{"model": "contrastive image-text model", "dataset": "drawn human figures in many poses", "train_examples": 195000, "image_size": 64, "crop_scale_min": 0.8, "horizontal_flip": false, "translate": 0.12, "tokenizer": "word", "vocab_size": 44, "loss": "softmax", "embed_dim": 384, "encoder_arch": "inception", "encoder_norm": "batchnorm", "encoder_activation": "celu", "encoder_depths": [2, 4, 4], "encoder_kernel_size": 3, "encoder_stem": "deep", "encoder_widths": [160, 240, 352], "text_encoder_causal": true, "text_encoder_width": 256, "text_encoder_layers": 7, "text_encoder_norm": "layernorm", "text_encoder_norm_position": "pre", "text_encoder_activation": "reglu", "text_encoder_mlp_ratio": 2.67, "text_encoder_head_dim": 48, "text_encoder_fused_qkv": true, "text_encoder_bias": "all", "text_encoder_qk_norm": true, "text_encoder_parallel_block": false, "text_encoder_inner_norm": false, "text_encoder_drop_path": 0.1, "text_encoder_positions": "learned", "init": "small_normal", "residual_init": "none", "optimizer": "soap", "beta2": 0.99, "lr": 0.0012, "beta1": 0.95, "shampoo_beta": 0.99, "eps": 1e-08, "precondition_frequency": 16, "max_precond_dim": 512, "one_sided": false, "adamw_lr_other_params": 0.0014, "grad_clip": 5.0, "steps": 5100, "batch_size": 128, "epochs": 3.3, "lr_schedule": "cosine", "final_lr_fraction": 0, "warmup_steps": 250, "weight_decay": 0.3, "adamw_weight_decay_other_params": 0.05}
Rows from block 3 of the text encoder of a small contrastive image-text model, named by matrix and row number. Rows with one number belong to one neuron. Each number is 500 + 25 x the weight over its row's rms, rounded and kept within 0 to 999. All counts start at 0. Numbers have three digits each.
Before each neuron's rows are labels from the 100 texts, of 14976, where the neuron reaches its largest size: "fires on" is the input token at the peak. Only what is clearly more common there than usual is listed. The data: drawn human figures in many poses. In brackets: how many of the 100, against the usual share in percent.
# gate: MLP gate (text_encoder.blocks.3.mlp.gate.weight, 672x256), inputs 208-255
# fc1: MLP up (text_encoder.blocks.3.mlp.fc1.weight, 672x256), inputs 208-255
# fc2: MLP down (text_encoder.blocks.3.mlp.fc2.weight, 256x672, transposed), outputs 208-255

fires on: "pink" (100 vs 1.3)
gate.104:499509517455509476518518501499512532486509509490516497510516534502491458469548487477514535460511467517458487488475503516505518516509463528520513
fc1.104:477509507510525498494509493490515493456477514519512495474486499496541468501481513512518502501549512513485528495502481489489526517497469478518496
fc2.104:538497507489530541463513527521524478499471506484478502523526517531479526474472493462490510522498494485485503496474477524497477488502508514505485

fires on: "pink" (81 vs 1.3); "<end>" (19 vs 7.5)
gate.343:477484564463533514545481452531497506504461473471537506533497490511508504498512480526544487489516524526513485484502503500486498510504485508457538
fc1.343:481519501470511492498478482504489519502507490525528561550489497534479478519499465540500459530473522493504501512498526477469524511458523496490481
fc2.343:507525499482482489516514465452481485474524452505470513516470510520471536505469505511511528514518468533479483493522485449527517509497507479486542

fires on: "and" (70 vs 7.5); "splits" (30 vs 0.5)
gate.536:539511435506559474513522484490479474487500556500493484472515516540487547467494518555454467529502526552530511479539440519491511507529531535512495
fc1.536:542498430511540497518536533474492499506524542536456476488494483548448520476490544499475498492472497526559447508524486500549501553553544457530485
fc2.536:455500537500550483460480532462510485488497492456482516522465543497469510510539483490501531530509515509506516507542559486485563468499534530487473

fires on: "trousers" (100 vs 7.5)
gate.497:520516514502562511518494542497505514574549512473498445486499500530482507473534536536522490520505476492531535485533509491476546494498482560492498
fc1.497:530487513475463527507512542475492540512486477521489461504494534493498500516537484474443514502497481490493504536531495550476499485534557501531502
fc2.497:540487507526525469539504496519493480458482522519487539477480514539514482469527515509495502534510455481509498494440565466526498487528443498510467

fires on: "green" (70 vs 1.2); "on" (20 vs 0.5)
gate.654:517452467497510511518475481530526508555528487485496519517464492522554458508496491467504500519491429546496487484492516481468456507494485465518520
fc1.654:489491520526481530503464480555511501504445497530524487491477500493513549490499512485493474520472499550461518488532474503507460497446523484531459
fc2.654:515514465497505447513511499478477486488514513514457543478520463522528494520541508550476504520516497498484503481492485509468482536506498484504506

fires on: "," (100 vs 7.5)
gate.445:492508498507456485550454504517523468524498497486512495521510566502466485513492512529511457488518483520468509479460555507494498506505492494559517
fc1.445:449494490475536492508527499532507453520508493506462499530531530492499518528484474471512520540525483484495521498508468531490472521531494510479503
fc2.445:486540489506515524487510465477492494487462501490528504493480479520476501485522517496473532523530527493518434498489503520434503515521530503536495

fires on: "<end>" (61 vs 7.5); "handstand" (17 vs 0.5); "on" (10 vs 0.5)
gate.640:544498532502498488499487530508536484455530468506516483514518494485499479516469504492467500552533480562547545515497538513524504526515510474481536
fc1.640:467508511437512520482493488450473487557486461527515476509498473537473499516502490515515477515501498483500483542510534509491523519518537526450499
fc2.640:517512507519493494520479478475496541527496560536506521497489542477496560505498493497518500518512495462459468474446511453513478451488504502527490

fires on: "and" (100 vs 7.5)
gate.524:495451518490519489482490522476508529530523500515496528521526459501471489533513527540476498517544517519507483536500505486507516476531493482492439
fc1.524:487479528499479496525490514522530533500495549482526481528475481478503476530497497504489463506496495549442464529503465461516503472466529493473454
fc2.524:493488480461508488486504479550458527525486522487503492496492464505492483490478489490509464492519485450477453504513523422511496529505525511520503

fires on: "purple" (100 vs 1.2)
gate.624:517521464488520481503450466485545516575494485493509504509507468492476481455516450506511501542542509515497452473526507506495480463494517475419494
fc1.624:533481462474535444500537512527514511496530478542525495523527504455510516504534513557475488478474456482486478511495506490512497476527521512464518
fc2.624:518499491519514546515533455468494477466477490499497483523516466535500444541515470500491503487513496536507552473504497482521474521468522454516502

fires on: "," (34 vs 7.5); "<end>" (22 vs 7.5); "squatting" (16 vs 0.5); "star" (15 vs 0.5)
gate.382:501512470502520548498480495491546461566489526536507507524527482506545535482513531490492472492517490527479499474530505543525511519489463498478477
fc1.382:524493445557498561494506480489485492503514556527526501465526518498536493478502492495448495483497497510496510516522500494453497466465533504511481
fc2.382:523495516511495452474532533463535531451466507459522549518494451550462464511523511462496502515485540455471513491525444526469501503474496517479493

fires on: "," (77 vs 7.5)
gate.206:513516519494527545535495514461465493480540539484483499526484494526535508473540546486475499518469462527543449532499513476470527514522491462525515
fc1.206:506484513537503532539499529514552530513450478486500498467516510496494555548484477514521467491482441463484447490496545533546506487499509519491484
fc2.206:505493466460501471517548477499475474477482495543459480545543516533527483491469498532506508518474533501518526538477450453502464523485487477478524

fires on: "green" (100 vs 1.2)
gate.311:507486465521486490514468467516486483525479513476513455514561502525508550495488484462470490547517521464537481534455448504535493491478489528488461
fc1.311:520508531489499437540471490473513529521548494494532576505485498497520516497523505539533522495476492488478499481494473571535546503470482470560428
fc2.311:535499475497501532473491523472472455510500521523462462506518493461536485497529517473509486478500442471531540493527486470497442468511482475484521

fires on: "out" (46 vs 0.5); "<end>" (21 vs 7.5); "handstand" (11 vs 0.5); "squatting" (9 vs 0.5)
gate.290:537488445486505465521506503552505521573499491502451449513496485497484501492490501523480496502536489497486472497531465537522525495531485550515457
fc1.290:527469476495501476480530493499528540560519457480468446509548503540469484436512527508454522528495426501521522548499501508516495485521476508488467
fc2.290:514491491517526504511504472490514489444513510500501545453456493489522537535483516472500503451526539508514542494487525526494519484455515539470536

fires on: "sitting" (56 vs 0.5); "running" (44 vs 0.5)
gate.365:478531504493498513497482508515454487525460535513503536525450525528493521499497541495492466561517509517455542497505498534505518498503485493478476
fc1.365:484427486485498508505476471505480494491515476515518511524490501509530494506535504470512539495480546496534501500520525503494526525544480516510545
fc2.365:492547523515507522542498514499531512495524506478505515474518450541471503512478513534485517556511548543497472504487524466495489479450485503490513

fires on: "lying" (100 vs 0.5)
gate.58:498478476486542504500475489506492497485502473500429448498450464483473505542555500487482502474482470511529510495553501512528500441458505473514498
fc1.58:498500473515436520502520516458496479496452465458467502541448510522521497497501523502448493487518488537464490500496510493482474536493518521485472
fc2.58:480481498529542536446520498511483515519489509475467503459532507476476503562530467516507507524468518442476502518528496490486499461504558528476482

fires on: "squatting" (100 vs 0.5)
gate.582:467475512489516510452528507505504511498465457440464488499509532473512501499485483504486502516497499524463481508518516490537484452529502509469551
fc1.582:496509486515494544484486519480481497560499495479535494511498496487539510483508500477507508500436533483520498480536511495498506527516515499542543
fc2.582:467498480492488452484507507492531526482489523459483494480492465503487520527518509543526523440495521476515503457508521502493510511503479520531462

fires on: "purple" (32 vs 1.2); "lying" (28 vs 0.5); "<end>" (27 vs 7.5); "walking" (9 vs 0.5)
gate.488:555491502517515492477491499511541448521487471507512509490485491539497471512484487516532518528507485522480483449497481442504486470506471500474506
fc1.488:523461485510495497484491472518483522501498502484528470482515461568497497508482482528511456511502521520517485498488468487507473502495456477476511
fc2.488:481501499520511510528497482477520491458501471495509498522503467504513475488529517508534522479519458528491503478488472486487497526498552470499525

fires on: "pink" (100 vs 1.3)
gate.455:498482474495497510503501518482521548517479492491519486517493468482429482498510509488572493482483574511524520498528508531510519500469496569479486
fc1.455:512506486487509490499506442527466534468502554540499472531484465487479488543492509484462507459545479504524513542493491493482532505490495543531523
fc2.455:530543525481512538530513504481509499513491490511515540443470509501468509501470509494552489505475474518513497412519552484526477530512507507508451

fires on: "orange" (71 vs 1.3); "<end>" (17 vs 7.5); "jump" (8 vs 0.5)
gate.514:471467466535503525503487496510497534517472515477511508492511499474551495466525515495493494471555473545499478530452500530519459468498496488492500
fc1.514:510508513537514505482504473514510523488479494461446476517535496501491498486490521468513488523523507455545519514476477486487524509445535470500520
fc2.514:480454545474472454459511504514504480522470518520499517504454488502489543520479477452536460494490512472496500485511474521458515496516482525466477

fires on: "standing" (54 vs 0.5); "waving" (46 vs 0.4)
gate.36:531511469492513479498487507496513502484500466518490524466529476489499517453495504539484521485502494525467498530511516497491496490547497518486507
fc1.36:464505447497505509446482496504514519458498504492555515446500475486466509498479473471517519493529495474519481511531499506486512531499519505503528
fc2.36:495522509530477516522501504517510486486491533510496512522509455503481495469473492445518540527492544495501524490466471518500511472484492543484541

fires on: "trousers" (100 vs 7.5)
gate.200:538494507492495484508528483475478490592506532504503514435455526557508536500490517506475495477483510538545493514537487505458473501483511518514495
fc1.200:514436490517542521511520493534508465534501509489463505531487523477482497479516526505499515536470493493587523499511513504522485530505559493494470
fc2.200:497496509506507516505501480462506545494523508528533434476512488465509462517522503518551514509523502528501479476497506494522488530470470546508511

fires on: "waving" (54 vs 0.4); "standing" (46 vs 0.5)
gate.418:491483481538525477546515449474503505531481508481472508470483514482540472488518516482569487508456465538478516475467520479515469481421482498513511
fc1.418:479555485519480493493472474488558509468484559514508524462464497457523505510503509519465492533504525480485526468519480475496445500535530497513487
fc2.418:529504571463507491492489517539513558478513496510492494516560533501489538468533505464526515459508504518520466553490500489515508524519480498513516

fires on: "<end>" (100 vs 7.5)
gate.61:500517532507484521510530492492482502468484515506467468502505518482453510491485488476460524511504474546481488492505534492510484440469507499535498
fc1.61:491512481520528501533470477493496512477531504497551513514476533446530504503503470503471541495499505486510507524522486466499523517502517545525461
fc2.61:535492514525445510472499498512510449538483537497470481504540495477506483481541499468496480493550475544517499445487466536512512515473540497478471

fires on: "pink" (100 vs 1.3)
gate.171:538493492494481526488485539531498548522476481555542494508459507515496488485518536513492520514545475539508524527546554504491497524522497519496499
fc1.171:548443498509489507494532531492465513506505474511518525543502507552502501503504543478461534476506493535512486518519508498522483529494503521509511
fc2.171:473542493539527514489501473519490527455541490527502474506501499474510482525494538530556496486489491535518504472516530472526523484490513479520500

fires on: "trousers" (90 vs 7.5)
gate.607:494509523524513497507481508477529494454494497484452498481523532491495470552503500479550495504474478535514480509491498507570453488472471500501506
fc1.607:522510521477499518491496475533513470504525488481489520510473510506481523535494452467500495493502514495506462530514491487489547524518487515532499
fc2.607:444529530532499506484510461471504495455514536489482496508484516471518469525521510521477472494491518541517481501494512531520489496509538488491461

fires on: "pink" (100 vs 1.3)
gate.149:570569510526525521528474510487501551539469516476496463514509444517500515493504496530492504522520515490523485498518559540549454532489485491505511
fc1.149:467531510497493498469527519546507479541469454488514482471518482468487539522498470507486534471489479498471512507485531527543527495478458478536459
fc2.149:491519506540516526513466474450505509459517477532484476522505494489472487487449549501557491495488474468489504480507486490478557456514498541513505

fires on: "waving" (64 vs 0.4); "<end>" (18 vs 7.5); "standing" (9 vs 0.5)
gate.320:528523508484498525521496492494504515546513530479516515497454476449490503454463512495465512470493502516469497497500529509517452513469519551514483
fc1.320:445460494487479524510472490536507486493489487490490467501519515524480522452474448484475487477492501509462494458509543505519485502484490437472476
fc2.320:466498466498536543511490519491475485541463455519478512508500501470500459465509508499503461471499520509534481502492482522473487502517534516477481

fires on: "orange" (100 vs 1.3)
gate.344:457550514483488514527512496494500511511504486468460517491503471504512447486517473461472534500531533440513523474478536506497502477486513490501521
fc1.344:491457515556512489499543498515482475483478497518493504515514471502498536545492542519517468516519497493476476532491519486520488521490475505572490
fc2.344:480462502466491477559526488536467460539527512533506477477510496486511471451515523496532495463458516516552499520514486516465513525518486491462494

fires on: "sitting" (50 vs 0.5); "hips" (11 vs 0.5)
gate.406:495556484526500503496524515530460483508524452497451505537489494454495510505492513506538466525475494495488442483476493523455500502461531515480522
fc1.406:505493497484509523509453459498481513486557484469489497485513527483507510518482524578507420487531482502518531510486482509477526512497453464504520
fc2.406:486547521550511475549495512516529484479457516456512544525469458525529467450487516469498516505514489520499506502486486472509482530484512509512461

fires on: "trousers" (100 vs 7.5)
gate.244:524561516472516500494489485496502490480491488494516466519504499504491515472503510473488501531530472485515496523502506489478487479527505482486515
fc1.244:506518529540512528508500519462454448503459528489488465520557541513496520454508498511510513526495517519472515477471509462500529502494500512518486
fc2.244:461461492505509491508463483534540526519494490477508521474496499527443443513480532479517508529490486519484522429497520517512468494481478505501525

fires on: "," (78 vs 7.5); "<end>" (22 vs 7.5)
gate.38:520500510458541515493531521478469500488452498509521476483534504517516489527542480483458531517504511476510518547505486510502517514479488535486522
fc1.38:487519523480473531483510502514544450532454489486526495495506497557494520463491491488516515475496445485479482570491469487462516458523517497475493
fc2.38:482491472517534556522505483493510575492514504506491544483477487505529462519501523479523483543497537520486493541519532431472537492515441458494471

fires on: "purple" (62 vs 1.2); "<end>" (38 vs 7.5)
gate.503:542504508534544510504556473542517467547472508495483497524505469520501485506490504516509522513517507539534428512507487502520474504473505501452517
fc1.503:481516547481477468507528515473461525482518493486490506485485531512495519472492518522476527476513497502493507521504506508495501507485487493544490
fc2.503:516498510514509513480496520516526513533514520514520506471505504512486529488503496475483465515482541476486481553507512533518511489525461542484485

fires on: "sitting" (51 vs 0.5); "arms" (14 vs 0.9); "jump" (11 vs 0.5)
gate.253:546510543495502444516523478519483474516462502493497524512538465487455488484527519541487490498516474487468506483521488482523488482480499510521532
fc1.253:500490529494508504514511481501481512506479461518538501526541526520472508509513520499454510503501498502490486482499488528485517483493504535448485
fc2.253:535448481494475466501500537501483501520467502491497502459515516490479533556523478475506540493462505500499498467476555472543511520542467476501452

fires on: "waving" (86 vs 0.4)
gate.375:521535553485478466510503510477492518499485503494509514538487514525528490507539519487485471470517475503517478493481504536493438489472528527465517
fc1.375:524470513469509489515480487503476453443510518483525520430473514507488477490496507519501528538496517488540562502504491493466529515476518500473486
fc2.375:495484481522468479524511538470518517541462479481471504513518474484527527483500465482498481514506545518452477493473526503510492493500518468534506

fires on: "orange" (75 vs 1.3); "<end>" (25 vs 7.5)
gate.655:528506507484536506514499515522524502487524476490533506481560534490486521504472511497508506511515491545479484489563486509505450509466497463485487
fc1.655:506504507531548456540481468496476537472528549493506469519478474510480490553515500516508471527501508526533511506517458490496478478524481517472464
fc2.655:535510486529500522496463498482477504510453528504490515508526547470506541522510438479456456498504515460476501415508502542512501489513487509493473

fires on: "out" (100 vs 0.5)
gate.90:511546478526522512514471506447468459509466485508496476504536497474496476465467527471486463488476515511533497522475521537506484473488467515503472
fc1.90:481474502508473469509500462480517446494457505441535524519471485490511516500512505494476467480520537505499490441514485504494519456484497485483515
fc2.90:476506479519485480472474510526511493477501462496475535563521494492484498498563442437501519490533474483498500496485436500506562475523508507479473

fires on: "lying" (100 vs 0.5)
gate.324:484463516510491508513485462497499496501559483545522518471470492478466469475522500505523516449513477535468503507468493492475519516521489516518486
fc1.324:498525558526460508475470532491515511501512474479495463503492524479462522541505501481494473492490518480503495504482536515545514492516481505536509
fc2.324:474502485456496495490505458555484507517502475496473506481480512493502529504496488585469496518533491567525502530523528533484501510510505507516495

fires on: "teal" (100 vs 1.3)
gate.108:499484481483454489540486527537537522522475567492522504531499478509506457511505487505465490517545494522509471513504504526535537505486484485482458
fc1.108:462499526496475496533488514475498491469509573485509537531463485482486495518502509492485504485543518532483465468531493504495506497487469490486429
fc2.108:494503497487514502470524485556486523536494515529463471481509477530504474500491463490534473520503501444480433492507503455535494540501511508539499

fires on: "waving" (82 vs 0.4); "standing" (18 vs 0.5)
gate.474:424523488501497462533490475525512486511497523493486519506482493475483526479522476460477505491533471516491532489449503534466499472510491486498489
fc1.474:512522508522485538448518505485484484519496551511532486514517483449506492498452545523562513470465476563507490518499510473518510517488499507510487
fc2.474:486514533499485521480490487486515507469504504480517526513505514531501476465490510503467477519514460461479507486521454518469508464528511533455478

fires on: "pink" (100 vs 1.3)
gate.235:497495493495479482501453503537491499481493522475522506516494517511427503475518437506480511497492471474491470487540507528533498520516490543494505
fc1.235:474502476507530517482545506473521491483493490484506452507518536536560499543512542508528536528478511526519474497502509517529489551515489489516483
fc2.235:525463488516502541491481543517471476473508512493436532488531483544445536509517493485538482471508508479474507487508455487513486536528502534501485

fires on: "trousers" (100 vs 7.5)
gate.158:529450502471470461485531473480464506494462522505520518467480497463444548516509465495499546526540501521488485513511518536463451480496518517495504
fc1.158:463507479520478511485508529508504485533489498536546545514527438490489486495484484494543537526464520513506510485512481477508529504516512480550525
fc2.158:548513550493459492530464479483544486487517507440488511525472532504483458497509486477485498457515500503501471505481488513537468510525496544464481

fires on: "<end>" (100 vs 7.5)
gate.470:464477470457525526451533488488488525537504519491484456501494534473470451491500485499542522541502535515497528489518532440525491480481499547473469
fc1.470:454461479457480502530498499511504508501537475480480562522499422507509500525548489517426461507522455495493500533498508514493466519498481504519554
fc2.470:532548473488495552496446489500478515490449512517542483529494479457463469476484500502497557572475533516498509518514533498525527477488512520472524

fires on: "green" (100 vs 1.2)
gate.634:522504497538498474485515516537485544557465518505503461473491521543469452462500538488485440515486492493492461498496488510498486497467519552478479
fc1.634:488463501482510518506465507507528540544484490523511489471452505513486519465539500506554419521466496534503490482503510522500501522518531526472493
fc2.634:500527511533513510493539483473506514464483514472469558539551492553450495499504489472465505494514468493504505539516487466519530523477464487549508

fires on: "and" (40 vs 7.5); "arms" (33 vs 0.9); "splits" (14 vs 0.5); "lunging" (13 vs 0.5)
gate.472:502506501503500521493494481510483479509493513507515522492516488518471532533519507559533479555528503502489483481517521499535504506459466514493440
fc1.472:526489487496474501492487498513490523514507507503467467518514479473493489457491456462474533465453512497482498482486494503518521483497511479582537
fc2.472:512498537534487498485462500479501454464519502483524516481500517476495505490544526490475523463498507514519505490479479558455456490474491475486479

fires on: "teal" (95 vs 1.3)
gate.17:486510524487545505515512479459521511503503544533482500452488531506487461508535504471455489503496494505498492451482534473478548473481480507488473
fc1.17:512484476476475489502463499510498494515510540524498492473449480480480513464501530487523511509499494502529479498511458517483515526523529495481516
fc2.17:455483521498520476486503471523479506482517493472446471503517477486533517512476453512502510463519520493480482517488538513533529522530503545514496

fires on: "sitting" (58 vs 0.5); "<end>" (37 vs 7.5)
gate.44:508514507545513505499484515497433515522476510499520495481501519507498492488512509475509502458522529472524439455544484513466493476489477507511519
fc1.44:483475537462477499500527496485510471497556539490533527519503496555496517509506465530487512500516512498499542521503529491461500464518434504508510
fc2.44:529495492516493490480526471516537539446476483521523470456500494484513469503476532479507527508495531524533473501544478527481492506566525487510527

fires on: "purple" (100 vs 1.2)
gate.468:463477519501506514501456478518556519529480482490510461510508528470534503509495487555513487465495533524503519497501503481575541542527514496489519
fc1.468:519519521529516526476487512470483473508512514555506512460525476471453474505520493479485513515500508482502534485527500479474470455503516496491478
fc2.468:480494487504499514514460483493492492499530500528576484513464515492533466542473466510536464505502541531535508498521510480540531488512476489465466

fires on: "teal" (100 vs 1.3)
gate.25:533519494463468454520538495492519566541505551492508490523519487486506508488543522505491501508534493529515503498514511498527524549500514500475488
fc1.25:458511507527456558502504504492512493502527501512511487472483502516515487527507509463525472514495469511522520468516501544514487490489474495539491
fc2.25:540498516511545510470499496522460465534469484470483514510515477499491528514499473517500509489513460517478529511481456521516484553529529512485517

fires on: "purple" (89 vs 1.2)
gate.618:537515473493509505493465492486494528516484520542538495553504496508479487498506478502503513441483476523545490503505497520518522475516476496513486
fc1.618:468529534486496460535525502457488497484509511476471517504494491454511518508522527494475503506539525470536473517514515516516470472469479507504552
fc2.618:530478481482513515522479539483516526491451562527554495498482516493483497463472495509476468514516501496497504531558465505518487469520506533456491

fires on: "," (60 vs 7.5); "<end>" (40 vs 7.5)
gate.668:541477494472465512500511549476515472519508534502498502554509482554521464468505555507455445474505502498492480498487498535519523493505477534481507
fc1.668:480470482468489441525552481507487502492557500481551508515503517504555506452557519505507491474491502503486524521513544500481496464515480556533520
fc2.668:539494507530490484523430477536471506480498502512468525477567494489473439522464488437549462528501540527507505467499509470528482496483496495527452

fires on: "," (47 vs 7.5); "<end>" (39 vs 7.5); "hips" (10 vs 0.5)
gate.596:502516508488504476503478514461505488524509472498483501463465452480498528469526501471520517507489486495479502520509560511456495494530472519493500
fc1.596:502504489496524484482497493512450480485479483459525521509471516519515516513491485474496507456504547504527507561502494508504505528527508512485488
fc2.596:496508505462458486536499508483514488504502474506475520496533507499509478487491535500531482512487432530495440454449471550495440479505505489464486

fires on: "waving" (48 vs 0.4); "out" (19 vs 0.5); "standing" (17 vs 0.5); "<end>" (16 vs 7.5)
gate.4:519459487456487465523484505476523479469504511465504479498483460541477494490527489518482523470505498550480518442474507506459496514522490483462491
fc1.4:518457517475510476499448537474503462455505521463496477503492460548462512485494500532463500522483519533525516495464515532458487517483498473465501
fc2.4:443506476506514473461456499480471513498497500524509499511519452466500519513579468488519488489480517511509475473440505512528511525493499463513479

fires on: "top" (100 vs 7.5)
gate.571:454515516547490512512505502465549486525539525518474536504520488542512509477508497508507510496533503456515463504524486535546491524464555535455528
fc1.571:471547460527530522484529479490508523501462513532490526506496480499517507468527509473505496471450485483517445474504506553539508512471531531497489
fc2.571:515506453500490528499501518496539498454543528512483499491518461503485472510502455465498514491512537480537499547504485492462577470483462463517521

fires on: "<end>" (62 vs 7.5); "squatting" (31 vs 0.5); "kicking" (7 vs 0.5)
gate.19:520470465502475540502479468503529526531507545453492520473508500480477482493506466469520487468478485540551543469488453473489427493496504511523535
fc1.19:503496502524490539502511495525525479522497527506515495528477494520518484498459502488474489481508473516520484521512487529511523508526496461486509
fc2.19:523494482474433477491506489464475497485483485489476447503512498468507506488562540568509511497470540479519518528510503493501464478503488451460511

fires on: "standing" (56 vs 0.5); "waving" (44 vs 0.4)
gate.444:528500513453511500514528517509499546488505517521505504492526465511500486492455512491475520511499491509500452525531549521516500516478534480563525
fc1.444:495491514555505526508484474526510504509528474504493487493421481472501507501475505465519517553511520507503490462500534525515532471513484494520465
fc2.444:520519511471520502457524492512487494492514460485509482530528519523510513500514503469512515511486460488511469532490471439516477500474499471432478

fires on: "out" (100 vs 0.5)
gate.648:473489491500501519510537425471521456542465519463488508528490518529564469516440524481498511484508502521519510485502482549458469496530486499506494
fc1.648:540520482513505507498484499507468473515451461506526494463467521528510475539507483492481560498482539473493522504518504551456483470550526487514472
fc2.648:500457516508510501501468534469508482454533508493521502496444464516509509509473495556491466544490497487480499482473548502472527511486509516506517

fires on: "waving" (51 vs 0.4); "standing" (44 vs 0.5)
gate.366:501528487462474502503455494485456505515532508487469508547502458530523498491499550534537527509539515480518460548510479532506477552479491489500513
fc1.366:474508472498560513533481536475521496508490517486451522491517519508455522510496493558512520554514559516482508471487489465432479535514530496466510
fc2.366:528494527530530527509529517504462488502525534449526507503511492513485489491493530423498482511488506490488455519497464552497517513522519429537483

fires on: "purple" (100 vs 1.2)
gate.288:549506454476510493507534520486488539536503469499481512511502488490493467528465467517506482474519474468511510525528503481529475484485527429495505
fc1.288:523453463497485494464487469520480510512489468513480498506466513526484473509523455470521475450524505516489480505540460469487547524475504464506550
fc2.288:471492487530503497519480492488479491473510481481516515517490497509531477520527487521522519473493443529507488462491501475473497538498505486525514

fires on: "teal" (100 vs 1.3)
gate.0:485495512457511474503532546470541558493470510493504483438477505520505475504552551545499521536579487504504478486523508498523487488475478504481481
fc1.0:508521488470535469482514499492535540523549465469546439500475537508464485453506518484519516522527492505536519500524472524478433536471503514487552
fc2.0:517471497498493472510488530454461478426492497505469486497493478526478557485488488510462515477508525492514497513483508514516514524476485479508534

fires on: "standing" (72 vs 0.5); "hands" (28 vs 0.5)
gate.79:523529488551484494519453471509519494509474436473502495482447495538525501492507519503510472479513475522489491501504552520471511454502463525495566
fc1.79:538521522529446452544519461490525529510502528469469489505509466526494522477498511471482484494528503542484465517515499487497481459528512476526549
fc2.79:443485494496509481486474482502514486475484480512537505484509474490555575537490517518521544517492492539510525456502536500512484504468475486526479

fires on: "trousers" (100 vs 7.5)
gate.150:470517531507517497463477522462516524520527531493497507507512507530529489488532523516519468486520487535458548516506495498509524511508468508552541
fc1.150:501486502473491496571462479515495519491500500554496531512500512528503463497493537506510455491524497502491506556491480509488497506498466501488468
fc2.150:501527493463516494520507494499541497528494493466514509484559508456458454531509478463548496481498449510498508469528470499514514480456511470523474

fires on: "and" (81 vs 7.5); "arms" (15 vs 0.9)
gate.579:515558553508495519515495501500455492501486491500513490480489478501501548497510487522523472510539494540476493482489446533508516535518504547512468
fc1.579:521497489537466509503521454497498505547481454453469493535490497506461466490494530535480512486486522456497480509518511526532519513501488509505456
fc2.579:517514499509492457449495522507521483486456531526486561484495511505482572519551477488516526527471455535494497484473500522464464536479511483492489

fires on: "," (80 vs 7.5); "lying" (15 vs 0.5)
gate.113:492489488451493547510451444539535505512518530467523482545468536492510503515515479514507479492495499505532517501472518513535498498469513518522482
fc1.113:509527520507495540507508494485448492508528448489543481455503477481456493461501535503553489454541462508482485534498461526471451471481478514495476
fc2.113:509512505509504542493531491465537527480502564499493482516512515519537518501476451496485522513527498490513491498491507464516474455505490545452504

fires on: "squatting" (35 vs 0.5); "<end>" (26 vs 7.5); "splits" (19 vs 0.5); "lunging" (13 vs 0.5)
gate.580:532547452502495470493525464530490467506497548499491495501508483472474501477473473483550497507519492460485516477532503501521481513512493475508511
fc1.580:489494487518513497489492511484506522519527497536452519498513509478501510498499496506469479512511474558483503486465474501491465431455550515512523
fc2.580:547502498488497458496508511487522506491465464473545488516459530523485519464461478524508487483504519513491464523513490504489448497511529496478509